Rows from block 12, named by matrix and row number. Rows with one number belong to one channel. Each number is 128 + 32 x the weight over its row's rms, rounded and kept within 0 to 255. All counts start at 0. Numbers have three digits each. After the name is the row's rms in percent of the matrix's.
# filt: filter width-3 conv, dilation 4 (model.blocks.12.filt.weight, 320x320x3), inputs 115-137, a 3 kernel for each
# gate: gate width-3 conv, dilation 4 (model.blocks.12.gate.weight, 320x320x3), inputs 115-137, a 3 kernel for each
filt.114 111:106111129123127123129111113128128128115101134125129130127121122123140148126112120128128135127113125127123122158153144128121137129152179110126136159208165143130128137129142136027110140120139126120125137085129
filt.115 087:137157110114127183151133127128128128116154109132124121115111090123085116142168134045075089156128113125128016126002132132125081134127112130163128128141098160150128152129057150076129070127128123128034109075181
filt.116 106:129130157121124120128123135128128128165105255124124129101105123130128201131135128108109085098129061130008239105125121100107123128138142126121149131127142123128123107129146028125111134091101133064173084108125
filt.117 095:093109199119089147079120091128128128079153119113109128129099128122117135128142102000000147102091151135128095113129129133072089067128111053130106043165126135128097125083124131119131127127112142121127116038154
filt.118 103:119131149098124170153127141128128128090138113094115120153129132121092128126255128129133092105115112129127091156125044112133204120151101126128079142122110133126000122120113149117104129128079128129137128124125
filt.119 102:120124134137128129129128082128128128149140199129135121128134176135117166130127078167192255129134254128123213130129133105140156129097098129133137131136132143110140124089146161126191129122117128130235130129128
filt.120 085:139139013110146149159127130128128128129147079129129103121126102132135115114125129208154112130131127144136006202128131128117095128132128255133125112124105149177132096131098123153123129165124116135090132127131
filt.121 098:117117117152119137128101128128128128130148112128124127118094123129130083124124140123080133125126091125126127151130000115083185128123129128080106125093133134115000121111128134158064114128128115110127114119124
filt.122 105:125141128126026135114131143128128128132209101140128127108128146125115072135133137128128105135152122127124143154122106139095138152124121133127123136096044155129129102122137135131130124239126126129140161128114
filt.123 102:128124128040129121098129121128128128166127127130125127112099134124132127130129026070232156124136144125127130094124147126128128128214090128139125128132131059169134117158128120128153128150128153106128071141132
filt.124 084:184128081091128133097103117128128128126079130101128109155116130123114115126131131217130088129127102176136100220092126135099118128120126189120054084123126133100093132116108106126123115118147128130119127113137
filt.125 119:143157128115168119122148130128128128130150099108106071134126124120129118130129132144132136137208124128117128118127126131132140116121096125127125097000084118117126126153133122231119095045071131123126126127127
filt.126 102:135173255104111129129124121128128128147093132127128128133123138122095144131126119087128195127134181134128255127128134129156165123106128142127177128119169167087132128153160130124148127095140155106226048106127
filt.127 096:124251135120123246129129124128128128119145155124125127119159124104200127135095130107133125128220094105135118154255046125108151127126128126181123117125130149136000128186129161184112124128109117137131163127129
filt.128 107:129137127101120117176132127128128128128129126042130172119129071115128124140127128128132128077164121125138118132237131126115157128128121111141119098122134134183106126128106127141125152123088128133112133117124
filt.129 112:139115127137198128126129127128128128139143131125127119140126128139122104128132129119129130132130131142128129123132103130255171118129114119129120128085042124147118135130127131141145136060128139115150127128136
filt.130 095:096139151125127142128180132128128128125093125112130133127116135123134126125112129110123182128119128128193148087129116124139149121255159094255127131130159131145124157187201130130125152130136128133155120122139
filt.131 119:124137130127127129204255204128128128136136126118037125136134154123095127135202125136157128139137137124138145138131130082074091128133124139128142169141160128139128127167126135131129134131130125132149128130107
filt.132 103:130131127142150151076121126128128128119135129145119150111204169151126134092160130087126127140138162134120113135183133132138174137145133136127144048167130141132127079128128128125152149127098126123139130255172
filt.133 097:105255096103109122141168070128128128125119141097124130130136122128128129122128134147106135090128125136124128108130125176128140097113110131220000132128131046129109108130092127130150142119153139116128124091128
filt.134 104:135035119146156130126102102128128128119129096185142190128127122220128132114126124125091045164105129127119128142097085117124128132076147142119116161128176141118119126129135140134121140143135126122124150121106
filt.135 103:113124158101131001075124131128128128133127128112139128062042064115127130151127129128127181104119133128103110129113128104176122182111144139087165130127129172000123085076148084127059159068095128127115140132129
filt.136 092:058124123130095123100125125128128128120074121094090075075128130116125118130128140118112114122164120128132115064114121128053024100077128029090126129112114134112129124105102133174035136130129128128109128111016
filt.137 097:125116131113234148159161140128128128124129125130140161179110128127135128125120122068129124132102134153079049129134145143133128119130121125128166156131141129115128127098128137130145128183161162112104101255154
filt.138 104:034135126128128150149127118128128128126230077127121119128138050052128122166128130084130131131093105028132126127099116052133158098140127128136128113139110142056128121129129209113066096139041040162107129104122
filt.139 105:136130034103130159182134104128128128117111144128130133163123116142130135110121123112148121125126134153131000131129129125141091137127139173132051130132134128093113141107077093127134127112141147130058091134128
filt.140 086:126115125124098202129129115128128128130115102143125124119098122174124238113107119139137080135129125182139090076126112133107070128123122110128088128127121089135095128128132147119128255142156147127128120093189
filt.141 071:148151128129123114143127121128128128147119116107123130155131128126129128129112131119133082134128129216141134060177132134097057111122115080237130117101125054160136125104098127100180212119154197131116128116116
filt.142 090:078141146141132225128124124128128128130182180145144138036143124137133128135127155123135124119128167049171103126120128152129128157135132127131139143128120127123122128132098127126126126139136088163122167081137
filt.143 099:120123097105126214120128120128128128140126111122124131051126111130140118128121218073163103108115128079124029125130125119130113219121124128139088129121101130125173125100118018129229033128124065126089124150243
filt.144 095:153134130059127129128143135128128128140127181134116139169115134097121128135137127126126200115145133214134171143129107118126128125138155229128180129134128129136136124150157086131094110097151157128164127128129
filt.145 086:255172124130158114112101124128128128095081056100078111155128120134130122120123127125127000173128030146121119112068109121120044122117151166128122113110115140114159183130122124133104129119128151129128120120077
filt.146 117:124148127132128114141138129128128128125123121033081107128131133116127129129126121125122129145218136128127147119145132118090128130130102121139125057000053128132131143123128127151155121057108129128133124124128
filt.147 108:163086129114113105148098128128128128126127111130137128137044132127123124129133129143053131129129128139128143129051128129255068161132122158013163100048106146128134153109117112161096127104175141123138127093086
filt.148 111:124136129155133116129119129128128128127170114150112118122126117127122128128128129120118129125136135113105124114078114025000064128143138119128117123114122128130125100076132143126112142239129098107127129088098
filt.149 107:128141204126151164140133105128128128126128140082102128125137150109129166156128125126131129122138129129145138128131129100126155139130143125128152122126126161118129133125125118129112165125124127137141129210123
filt.150 088:138233143153138120150165120128128128135141154129137191126172069128131128134142147205255127207129152102145128140147125131178148125134167125182129117172133138128152138255152240129126126134125120156129189143128
filt.151 089:128107128173140149122112038128128128132177195124139122127131140151165148128103146178099027128115155123131111128115131081069043190128138166133044113125009182126133125110105127130157175183188123138131176130135
filt.152 098:146130128132147133163136133128128128125133156133133127151110120135128126105141131069127117092144124126120084153135124129117122142129129145132128115129131149142119140130101118141143100126126134109119073130140
filt.153 097:104128101175120105155155161128128128134137120177122127118138126123127091138131182131207069120131116093132129134148133182136144133143132120200127126134140097127194149104122145115113126147139120135130255136127
filt.154 096:129155128153126156129158143128128128136137205159148144204147128114146127101110135143057136154148158101131128146132139131133231091131126169137131132142160133137136123197148128141159119116154114136128132134188
filt.155 107:125029121135126128125129130128128128114128133130129163122129124128122171128117118125125133107000129103133130141124133134121119132127140128130133247255255093131141126119127096129131099220167123120131155122137
filt.156 101:168111127137122128119114139128128128133139127101128089134151128140128131119128127122127127129128106167127125132128070127082131121126136134126127128125099138171128121087129126128095133225210141123125125146138
filt.157 109:134128129112145128128124084128128128180083124125109118052170127170124113128102130255128000145119086126127126125121093129128127150044128143129127137129116127126118122113104142125102127128137133128126142128124
filt.158 119:129152137113120131114173121128128128130125101129129118126139151129129106126185159140150124129129130131128130125135127147000103126157124121151120129255173130089114083151115127117126113121123132128132100125126
filt.159 095:129117128134114110126132126128128128143119136128129148130106133177090126117236167254112113130141133106086128145146138172008125128137130156128132124127125128224147117126109076143137082087127128085130144129153
filt.160 099:133129128135130146124129136128128128128055081109119115124063135131130146117178080121092124092120128125120162122117128127103158110255099133128152129119129103124136122128127072127150100130098126105133072176125
filt.161 098:136061106163128125130128126128128128137127143161168144129128129090115115149146154216128009138131101124008117093134141241125075127132126133132133126128161041157129148124122129126131130128155138000114155115132
filt.162 095:113120142173121115115100117128128128119134130111097119127124130107125127142128129000153133180101128077057155118125128111129125062140127000126133110123143122128130151113145157031121053124105118104145129109109
filt.163 096:114126113119119145141128142128128128144144126128115124128126140150128132116128128134128099129116112125144109132137128140118127120163141118151106180129147073146124124054089132000132129143252125126125144012140
filt.164 103:094238129116125091095134134128128128128222150120127125122132128110131149163124124088082163129127155007232161161121128117132113130124128125128126129134140209053128097161188127128127123120126071255183126118111
filt.165 103:126126000167128131099130152128128128138086134128128134113129109128128124134127170164122121126119111086127000123136125166127115114127125121129036119127143123133158114121119134107234098128137095124014159123223
filt.166 101:127196123127133130098127171128128128147121125162130198128128130127133141135127126149127135145157111127137165128156196127130186132130120132125140135093181142128132124159126141128129136064105128139125137128129
filt.167 098:141128161140164000120127169128128128129123131118128122123119130148148130134128129140152141175122102125113219207113126030130120249136160182128180125139142209095150138129195136114119144115127122117149138140111
filt.168 085:124163175171028185128131107128128128113158177102090123193145154132133146125131123138144150131128168164210147115129133146127197106135127128255158115192031122139133128145129145128136129129127140155159127053130
filt.169 101:084154156107119128135128155128128128020121084101085125094129124138123128111130122000047147109128125128170129178121133007159144137121129133110128134126204255124128101129211128124122101092105000128128116105146
filt.170 090:121101127128119127106127125128128128128112124124128136141079169130128127142131126119255128167077133130083143132147144094170146128237124087133184149134130138071126117115064182014048122112079130082129111121129
filt.171 105:162128125125117197128104092128128128129130130113004127148125134129122120099128158204124021133102130205127100104126126125101084060124047125129063128128128021127081144036118131000178090041120229085121128082127
filt.172 092:127135126000133052121115125128128128175060060058130125000130144113110126135127126119135090129133139197128133105064135126095120111088114091118132050126115100120128128139133131128134113124127178125153110024142
filt.173 100:164140128133127189128142159128128128135131155126128127127136147137129167119132126125118066129125115176114101110133121255118094119128128129129133105129149031125122131109109112126125128122181188117120123132128
filt.174 096:116232129128114115159142137128128128128136141130117132103135157124153130140085120121137097105164115129128136129176131129136150129129110124181138142128127149137113130129110139128118128131134130128128137141127
filt.175 093:094071140129133128203141182128128128098182128129132130128142127130133130114127124124118094055138103085129210129128121119075151101099111182124128125128127126195117127122161121179113067144146000078174131126177
filt.176 102:127005126124084127138073138128128128105110131130164113127113129129129138128102086128101132129099122128127115118128133128098127117108128114115129124101114104130127129081132133127128127148118132087128156086097
filt.177 103:151126178131122210168135113128128128132130136129127127143130131130126129128105134129201133108118142129139100124124119153130114140026123130141127167093114107132112154055171130118133131129148133128130144122250
filt.178 103:145255127129127126125061131128128128127106126128131113129128130124134121128105131134132121166255122137124131127179121109120107127194125130142125122045118127127128128135122137132142128106127126160128114128160
filt.179 091:130119102128129130128127128128128128127129127128122119255206000107131098130099206134102144131096095141152101136124128156124129086081254158108126127110122130125128120126131165111019151146120130147046173119114
filt.180 100:153047139143128161136130130128128128116120120128097177161086134187125129084128131170169099134129165201128094126128137137130143138117089189047132126128121127129151136138127126099249132128131186125059138116218
filt.181 091:127162080094125128138137129128128128116129123110102131142141062152128135130108128109131137161140113130154065164127122129130133133121132124116011082132087196122108130132130206118119191116114126176122181128130
filt.182 111:131134125130076128155129137128128128125129155123136133128133126130127133129130129130124115154126130105138127132103120104055112137188138128131106131255198130129121116129128132093142140255151122145113152112133
filt.183 093:148141135078134119203124002128128128102112067114051152137129114128143128119126125134141123120128124146127100159127132097139086153149131147130126128114113141076126156129118119058109126102075140128049126158086
filt.184 101:171127139133026145136148130128128128136134129159129131128128128132149129124107127127163163150127186181208153111148131145127165121132120117129131128129133021227119129130151137121147137128126189139159129110158
filt.185 094:047126120118123130152113131128128128000129078112106099117125200122133133127125007090152149060120129118143250132126129131141217126118060122128129118127130125129147130128128128127133092122125124137183135140157
filt.186 096:126247137100091222149127164128128128121128133120133123111114171129176126155129134127117116132125255147239136128160115122121133168217121120228125142134128140136134163127121120091161106131127125149137200131196
filt.187 101:132132128136127127066143128128128128181008128128095126136058128125126123098129132132082128130032129126124164080118113110131100093133108144120154099116117128083128101126130138003127130000127156106142077131114
filt.188 098:146100124127134148096127130128128128153133128146125126173163121128116122126128130166063065139136081150129110128130105132127127116096128160104128124120119169169110128046111130196107152197128131137124131142088
filt.189 107:128118149128129127132125127128128128143101121118124124137128144138218164130110123140160130130124133129127133171241132143146132128129121130130133123130127124127129131131141136125131116130152138125128140168129
filt.190 100:122126116135134148124115173128128128162086112129136105062134126129089128119138124139076023120123097128113122125117107133086126112084108127126132143121117137150117121123124129171126033128115107128123093128121
filt.191 090:145130120109136127137128108128128128121130140162125143083133111128126165127122125144130116119131129128123095093128166083132127130110174166158127124126119108115153128131147085130124115123126128127114120128161
filt.192 095:165032166157139140076130061128128128128135124174128120137119129155105124119128144128129107196030132119149131160048139095148087131092153143125162122209129128086154139113131149129118136118128133114128139043051
filt.193 093:129000146119110077128111167128128128184075138075100042125116125125020106131159133232128109163076172157132136128027130125132102135088126130000136144055129128108129134076158146122134181129114173128127175103127
filt.194 098:112131165158027128195050128128128128020138118139128133147124185149120142105131122000142120129136211128168128136128146117116109122122105116126134122126143138127127131113106211073179127115125127133138153076130
filt.195 090:107152132126186132131114108128128128139113135124130126133126130132181152127113057114118118114129168122112108129137247092121108133149125134128164125105110174127192151143092143122131124131128126124117103190128
filt.196 095:124128125108132063129148137128128128138129126101125128125136068041100128254163129068087130129120108093160244154127119065124173133124128163134128128130130226128133105122128124151111127128071061128139127128090
filt.197 087:096127227123158132132132128128128128128062124128110087065091160127102096133190179131126128112125189131101146112127129132123111133168134103128129176085096124141150128136169132111131145093110134078163127179132
filt.198 102:124162135136212202129103109128128128114140128142125129130145122133229165125129127083127137111136142127127126125195156066125121120130168111122139184102058125138143128128134127138124129135121112130124121147160
filt.199 111:128120193141132122121132130128128128127127140128128124089129128127128130131126123132132145145128129116126156129128131110115113126141107132145133127129129128158129124139127144128086107140027121114139135128000
filt.200 092:119188113128152112144048128128128128113132117109126125129099123115143125197125123092130130127166103116071139126155094134128126130139122063139123132129135119125059214106131136116095118107128117084129163139060
filt.201 114:130175124107133118126127129128128128119214145095119128134229108131142145096134125141128137127168138126192141154085130129138122122016133149000128127114118128098125122190097121236124111167120119255129129129128
filt.202 102:060145127237089104128124143128128128108159132165136143115127141128124147128142128090128140127129143128131148123078142233129124033143179000125133119127144128126138136128135180099129121142184128134147179084129
filt.203 096:125131129136107130054206117128128128130094104133125110084185123130129124129102119041127098143091129119128116128126139143092117080100128080157129073119012129126137077111121133127121057140020103128117128125065
filt.204 096:131107132128179146128132130128128128125144187140114125125111129121112151144180128122129128138144123034090129126117103135128131124106123121000112135122129126120110127158145123158147079129095107123135104146166
filt.205 101:125125127089203133128120121128128128119112133087133146128128129109156127144087128131118128127132191108126147125136126106130136218117140221129121128114133239141167124129151071153129127125140100121142130162130
gate.114 120:135121112130140130156117133128128128128128098179163166135137138127134125130070130174140143148128130140128125128129128128141129128113127131129126209138193123127124129122129136159152128130128129126119119125127
gate.115 086:140135131211144085129146126128128128153149121175179136162197126129144129127128122141144155200245158099195176129208138131153168110129128128209133130152094091169164128159131157210133146153129116136139131171133
gate.116 100:140128122180122165133118143128128128130170130136167215126187098144126130121110130122128152117129105087140071134221127125124146147127186127139127136130128129134128131110208129131100143141133101128115131137255
gate.117 096:134175132150136131127130165128128128176130132178201168137241139144128128122107128105167154142165121159141123134163177125132124121107149121157147122127217118125124149131126149137106134186135124138097115130132
gate.118 098:133182128127121171176141128128128128090094015141135179250122194137128086082138137141138119129120128166148138170128129128133126132203092127156138127129212094103127153130128112067156125128129129131048121103115
gate.119 096:112186128104081118131125127128128128140074093147159156128135150133143129113048109128147183129196153168241167129198179172119145127072127104145132139128168111149136133178145119170193142123137137130134123130128
gate.120 087:118133140119122098123129202128128128161139159131160239121135134124149173137125090172127166132141120128149131129130206130152128123126110119127199126121129124115100127094119127131120143158127114132123130146074
gate.121 095:171132135141126128144121131128128128150087010128128123170126186128122106135128121116124202149126111134095128126116149133135086117120111112130157126082128122098124136061127163100124108107139138098118117113128
gate.122 108:119126098127125126093127114128128128060109118187160135143148127125127126131121128148137132132156129128128131137143130153090135130125124131140127126153169130130123136142138129135148118121128118071104129120127
gate.123 113:133121126129099129133138126128128128116057132169134131255094130128103073064127133128127114148118138255128102115128128129106140112166120128118057127128127120122074151126123148072127195048109213087120125084083
gate.124 097:102142177112175127124123125128128128060093128134151131175173144123122128117123127127124139132132152128124128213125128041159123131129162128129131184127116171126127118133128178128114136129160043128127124135134
gate.125 114:129055122091129126125128128128128128140163127151138155171131130127130122129125129144113120110095086119121129137099128109125124129101121157093125255133232127117091096039070127130094167165128122095102128113081
gate.126 100:076065138121242113123082128128128128130136153120118127116125120128120120126129128121135124129127123000026154159124129100129203120127129119125154111124122148133128126124106186127124106197123001072129137133128
gate.127 091:220134129114125140130131130128128128074128108139212203199136149130164130124127124159137150171128131138134136129243151116128129120150149255133171150128127103158129132129151138127135128174245136098129136116167
gate.128 115:126101127121136127104127129128128128120149148182129129121116126128132169112104115131129199128122124128108053150179138118107123128117122102116100133122124144128117123126127110131127125134212119103126119120188
gate.129 115:128087125132131139126134112128128128128124117132129162136128159120127126126125128138108118154129125129127121143138130132130130139128136149130125123126139141135128129107129134218133130137133094097124139129130
gate.130 096:128089163082099127128139176128111128130050132139137134132127130131062124130124128126084129121077130132129128140125120129135108178123140115128129139128119120113110133060132115106109150120128129128128139087107
gate.131 118:138131120133096127139141128128128128128137126131110135143128127123106121143128129120120121161101128146129112127125128124028103128128128128201123130220130131102128123093074145110127148150142131128084120012107
gate.132 099:123110128128120131103161094128128128118116128162123122128169121131124143110122106134134121134111127132133128127124114120108132128092110128134114098202083128109112100130063119121125098135128129129107017093118
gate.133 093:130136098123097128116128123128128128142132068124133106120255148127128115129128127204101132127171071077106097145243126127082087134106101127128127117136102128170124135094106127255116039107131134082132102122111
gate.134 101:132099126126128120135128140128128128128103093127127125192129128119118122128119124156130132129082129163166158125098127101128112127100136204128146131255130136046165135129148123124135201155161128131129083082113
gate.135 105:135162120126075105131124115128128128128108097126052102128138128146085099137132141128172128136135130127138119124124126120071026188109108122246090136114119122126149128107128129056137128109127128128127166033134
gate.136 090:128130085183129092140129127128128128128128128126145127152104128135129094098126199125150055121120125133128107126063127130180066128117124124109118103128165071003187137122083134114125130083105134128084164119128
gate.137 095:118189189111111130134135131128128128131131128127138152124180131125127173131128106078095248091129141131196128159116127106142144110129181139132125123147165128079095071167176120159128086125118005183132096123133
gate.138 106:110184128110128073151114101128128128076129128119140135119137149100127122127116128128208068056129138128176146130128127128116121125128118128255089129130131128128162127125090112024157101137230117128129130099127
gate.139 098:126078128124125128146140129128128128000125151125124129120156091087118133128128126054000255096128080109128129126141129129125159058100120120061135116116144139128032062117127113163059112123098044129130104109129
gate.140 089:129126131132124127128162166128128128127135135255146215255147248139125173120129117164138148140113128129164196220134126170131134129134171133130150134126253123135136138127162192114117141166196132129155161133128
gate.141 080:157132145129128067129130114128128128150162068255133236178128127205177127128112135119130077129124129119128109185129116106128076172132131128133128120137139162088115128122097141113116132125137109128117141123120
gate.142 090:112124216050191144170134151128128128157129197133136124124123159137153122085099125112182157074132201144090135129168244129130099088142110129127249136135148090133127131134129125133194115123128130118130052180149
gate.143 105:142125140164127128125123220128128128154152131255211128133141143124124111136129127103116133164120132000133133140128125060128183129094128131121130130130125127110128141133219179148133140158133000128140150151156
gate.144 091:113121143123125117122129146128128128050118125144162135132160122129126180132129104122132180136101193092142172185128133126143141128158134121170197128140128128106129128128178191100129135095091027124155190124137
gate.145 094:133128112127128044118112127128128128144163099170198223132101135107124128121131061150174216171129128138125153125129221157172128112149127139117229128125125130084177147126149139114147130128146134122130095127128
gate.146 113:138129135130129100123105128128128128107100134152135148128134152128127130128154128128116134131128150104099125131113124065016095129140127159136137227231235128103127128129138128136120115131131099121130128128080
gate.147 111:140126127133139122155124130128128128135144128113128126156123137125127115129133132157121152136104133133115112127118173093133039130130133157119126123140103128099125142128127126119127156125178129041116139121137
gate.148 116:181127126132131128126124129128128128159125131043128122128128127135115124128130123123123154132210144139111131126125131117093092135116127129125162113047132123121133134057128129234144133128130127113124113128126
gate.149 109:128100126112126120128135126128128128133093088121115123126136128095099099141136124133126129128117129127129131127108133123129109134114128133126147136079105129142134126123117085130128127136131128124106100128114
gate.150 091:131102178132131129075105115128128128128128090163114121125110130123128126122129128120078164149080160097130159123121177095088102119134124128057163116102130124124150069109148185098131190136121124131133128077125
gate.151 104:107135130134128128127131132128128128090120115170192227127128127128124128118130129154142139100213128120109128175141130124101138135128133126132121168088136108117103128148129117124118128131092094100129126113086
gate.152 101:120115132116127125112124129128128128000128164165127135255129144127156152118126120127110155152105150129150140215120130127033161094137127129119116130122132139131138120128161255127160133171127120129149119091128
gate.153 099:129140094128131128124133128128128128196177127143138164128175139128150109132129128159184107141167125117114105135166123123102139120124033123127108133134149084142119128128111146189127130150110127114110128134093
gate.154 089:128144190121093128127166205128128128147145130185134201128156192129140144129129105108111170147128174106202129127127255153130126128129207123114255132125163127124165120178155184134127135130133116160099146119136
gate.155 104:135128129078119124124122121128128128135082137167128127126225172129128128126119127127111118129114132129124130127130127119106129133128106134129123124246210135101069128123075135130142188133184128128130112125112
gate.156 102:126097122125126099117149133128128128122129132106122113125131120129115129126128123125117161126099114138138133140128128135129060127114122129103146120140123145118094095132092119160096089127112124133131128132116
gate.157 112:123027125125128126097112100128128128171136136131185125128072110069122119222125159133145148129130127122000050129137133119136064130080174122049124142128107211129136142125097143153125131026126127000067131128123
gate.158 120:127129126142140172117183122128128128130136128112124128128162131152137128073126123125130121126127132127131114126138132255128157131126061122130121000125026184150134115144099134157166132187148111128117154132140
gate.159 108:137057131190122151070174119128128128097133098119099129127132201238101127000139118146134126127107147128127125137127130151141125009087076086121129130142122000127118132128122127162142128128121124105127129125127
gate.160 084:130117137069110020124105128128128128102042098130128118130105227057101106129128128109075117143097139149127255123126135129112128071128084107082136096126124126035132083100126141030135127106151121115213127034124
gate.161 099:090124153122220124117123115128128128076169130152255182127123142112155137067127133121150125133127130069000144200128133111129133112134132138164194120130162144081144141126132190110136100128144000011131085221130
gate.162 092:176127135133132155136118094128128128138017089136199150190121127175125138128130099124063112128126129124030128134125118092129130132124112122047120116047120095119101138115135127102128143110127129042129124091127
gate.163 094:132137118108119123130128125128128128115072163118128128121140126130069130119143129129126111100149109141135097146124235165136071131082121128128090118128149099125187130128115037121121009119120118129056089122098
gate.164 102:138126146135189156122129129128128128118135125200255127127128127222133134000123120133125132126131127134024145164124119124129128137124129129119152128111124128102107186125131101138128125169126129089128027235111
gate.165 104:128098130129128110121128130128128128149117128148130148160138146130078120119123133154040129159107133125128142139146128126127114118110115138130127135115145120145128119129133163132128147087147128108129125038115
gate.166 102:130112129129049118130124126128128128131141127127109128132126166130135126119119128128114126150124115130114119143127124095078119097128128130128120075041176124129079111000111141119106141168116125086109129098100
gate.167 091:117120139165116143119139153128128128125125149188142125135130130128123123124142141175111141136130099075085128145227099129000159129163144127128126129109142077192050144095158149130087131128127125016133153128115
gate.168 090:143128133129125120124138125128128128130113105198173149146203130103101109132134133135105119155100147130133102141118119127088143080096096133128099104187111142114105125096082178107141114129114124120117116120101
gate.169 104:121135150005127125131141133128128128130130126181165230126134135128128128128129128139174118148137160132069137241131109121169126131137141141137133096128135216006115128128162233123125164110130082128127130135111
gate.170 099:141143161084128123109128100128128128105018127132084122137087137166161126091103132131125128128128210128135112128189128124051106128139128109102112128132131092123116128127124103097138129027160126034128092076182
gate.171 103:127081125132159153158123109128128128125142142132127141143000129129128135127128079122223225128100228130000131156127177126151197144163059186114129124129110135107107129120127132124255108126134129007108127223207
gate.172 087:145103127119211124118121063128128128095076133105127128177124115132163142083128108156132099135124113126008127220125129065112010127128151253112128111115067181036140124129084128118097114082125123036125130206110
gate.173 108:171128136112127132128146207131128128165147129151129148130136156129151140046121120255171161175137145169144159128126151141154140134133129255131129118128130116126128126160181127125142147146132148147142095130134
gate.174 097:126120114121037126136174143128128128100038113099127128223128214119095113133137138135101121127126124122086197138142137116128125138147123121126154123130139092130123127128071115126127138082118126049115130128128
gate.175 088:115109132143107139129136123128128128128100142124114111128121206134133155114106126058132137119118150123128150094127255132118000127098127119093153122125132100110255129107122077130176128122168059071128116127150
gate.176 103:146104158128114139136132128128128128130127135115151122174127129124127124133040143199125148138129135127129168146133131112125120130119129165133128155129127135139133126128133128175128134132128118108121133124129
gate.177 100:119123131125071096123087123128128128125121125125126126134122212128133147048123095148127144130128150131145159191144204134128087088128128127114138132112140135138134127075080164107192094119212128130130127091125
gate.178 112:137128168129127120099123096128128128131052126122115128181178130129127125125130138161134127176127179136158150129129126118134106128126135150130130117149068124152138122130119150127128131130123130142141120130120
gate.179 090:135130134128145138129113134128128128129118132131163144128214128137121125127121102134125095127143131131117050122127131103101136132122075191137074119115134124146078125154102127129128149129128130081105127081118
gate.180 109:134127134117199113129135133128128128124106125131127148153126136120115120128155129114124124156127143133123143115128143138126128092133119116127130123119125069137130162127150108115139130159134137127133086171128
gate.181 090:188123200128137155097128120128128128127122126144125128129210179170128117115129129153147204239140132132118126163129143125136149120116106139090159117167163104065056133123114133133119126123104129125128125132123
gate.182 111:141113129105127115120122119128128128139140135169128162127131152127105128134137130139127132132131145133093129127129128111120048131128120132117119160255223112123127128116128125148143147129141135092130109128107
gate.183 098:123139119000128124126109127128128128097102108127133132174110169113128124133119096105126126128122113129122095133132128120125161118152121130133135108135114142132118127128127118088093140114129127095121058109129
gate.184 110:124125128136116148127128136128128128097129097149127135131159133129134159128039117128141147135115128118133143183129151078131128142082154128130130166138138168102159143051140141121128117131141106127123117115136
gate.185 091:180073134122116141136128126128128128123089132178129130176255134129100128108100130189128146177128136126140160186255094123110136150004128151134142137131130126193122135125128141255127134153081127093133146117064
gate.186 099:071130122127111131099131143128128128138123080128122111000130255149152131125105101111128134048122127095135140117142128079078130128113062073128115122129144121127106113128142101131125087135125087128125119140130
gate.187 109:112124129000120106147120107128128128050103103057111114093127128038084124144154128018119129071082115121129128105125125117056054061124124075121119123135125085081099010087115039098089000117102075091103000079071
gate.188 107:164098144122126109047117108128128128100000112150108125207093130148082116102129129171111086150060126132128135140112111071104092143130132169040121132128127137113117127106130126079113146095137129066133119071088
gate.189 104:128122105085126123135118118128128128108126126155142116177148122126128069115110125128128128125121128134129116137129132117125128129066074152128108130055108127125104125078098127128103142160123124128111128127122
gate.190 095:143099126108147085124117050128128128120120129128115112184127135127150128129124140150138172165125136128135185166128128122083121129131129188098127120134131138126140128129124127136066142128132128089153154147105
gate.191 091:118115130142082131128125120128128128081119117135125123132125113150219135124103116109127156158121100086136141159178116128123128095154158082121139115121132127133092127118129203125031136133060069128133125169061
gate.192 099:127120159117128099111156085128128128146130143130106138128149124132129129128133111121126120127073143132110128136131122124119122128127127122131119038186035141140121124115109135114114137123125116050131126124063
gate.193 099:125128145128133126148141167128128128132099129128247139134129212128130129127086130155134238125104149132140197129127148114159122128124133127128168134140129112108136149143156128117136128121159129120143120121123
gate.194 097:112128133102176134133112120128128128111120126102136129134169144094097133124123110104114136121130133162086149184124149118104127064118114124211135102128128164128131112049078151130135127129139117048128095113100
gate.195 096:128121175128136168169121124128128128096135129170126129174187255122255136119026127126136136148135224128129123153224255124128129134134126128126128142126128131133139140111129139144196133255139091133128127148176
gate.196 095:122089178165121131109126122128128128126103129129130199216126153129116126070124077138104251127131123071132150164131120133120213129128088126124136113087134127137073117129154142153125122142132115128154134128124
gate.197 091:174130116131125172133121128128128128120116132120126123133144255131167137097097108152138129135113109142157149131160121123130097135162037128162133124169174100128101171139130127118175096145144128127126097125127
gate.198 110:132135146155127155128117128128128128096085096126130128169129177134127130084133128140126130123127128128123126158130116127077089129132128127143130055135134122128101130123135124130124115142128125125117128130124
gate.199 090:185135106095073130123095128128128128115122113116129128172128121128116092105170139124133189129152190176134000128129124118132129125139127200140121137133127124126123153103149119129134093142117138131000127133121
gate.200 087:218129098136128131130132114128128128129130132143179127127154116132119132122128128200046110144148125154130098128124106128063133146128133153121089136128117124131133139171119106151128127130119151129099097100108
gate.201 110:194097130156055128060129078128128128197094133117120128181128167132125108129109129196123138222096145124128119101211106128117128050127000125127081124108127011173048122125124156120137143103123164129128138118144
gate.202 095:133082143124130138154127133128128128121125115167127129124138136125129116129065128134118069123078117098133124159119109127140091135027010134128115131122124097123118121034153128131139111129123111117128125128128
gate.203 088:128127086140121117235129196128128128129051129083126111196186132149131132091115043143130143129135094132109146140155190120174129127130050137134188126135129128128166189118116165173139128128144128134120133209027
gate.204 094:125110143100131112095127080128128128128126119142128129137166144127127122124079129143125117127115139126126128176200187147127166128088120116111128119109121110135129103109091101121128109020119128118124127101166
gate.205 094:118107124143135128125211161128128128160128208126132131128154126165150134130062112127144192123112129056131155184127111117181171129125130116128130128143133128055034106135132139127067153128126086140131255137032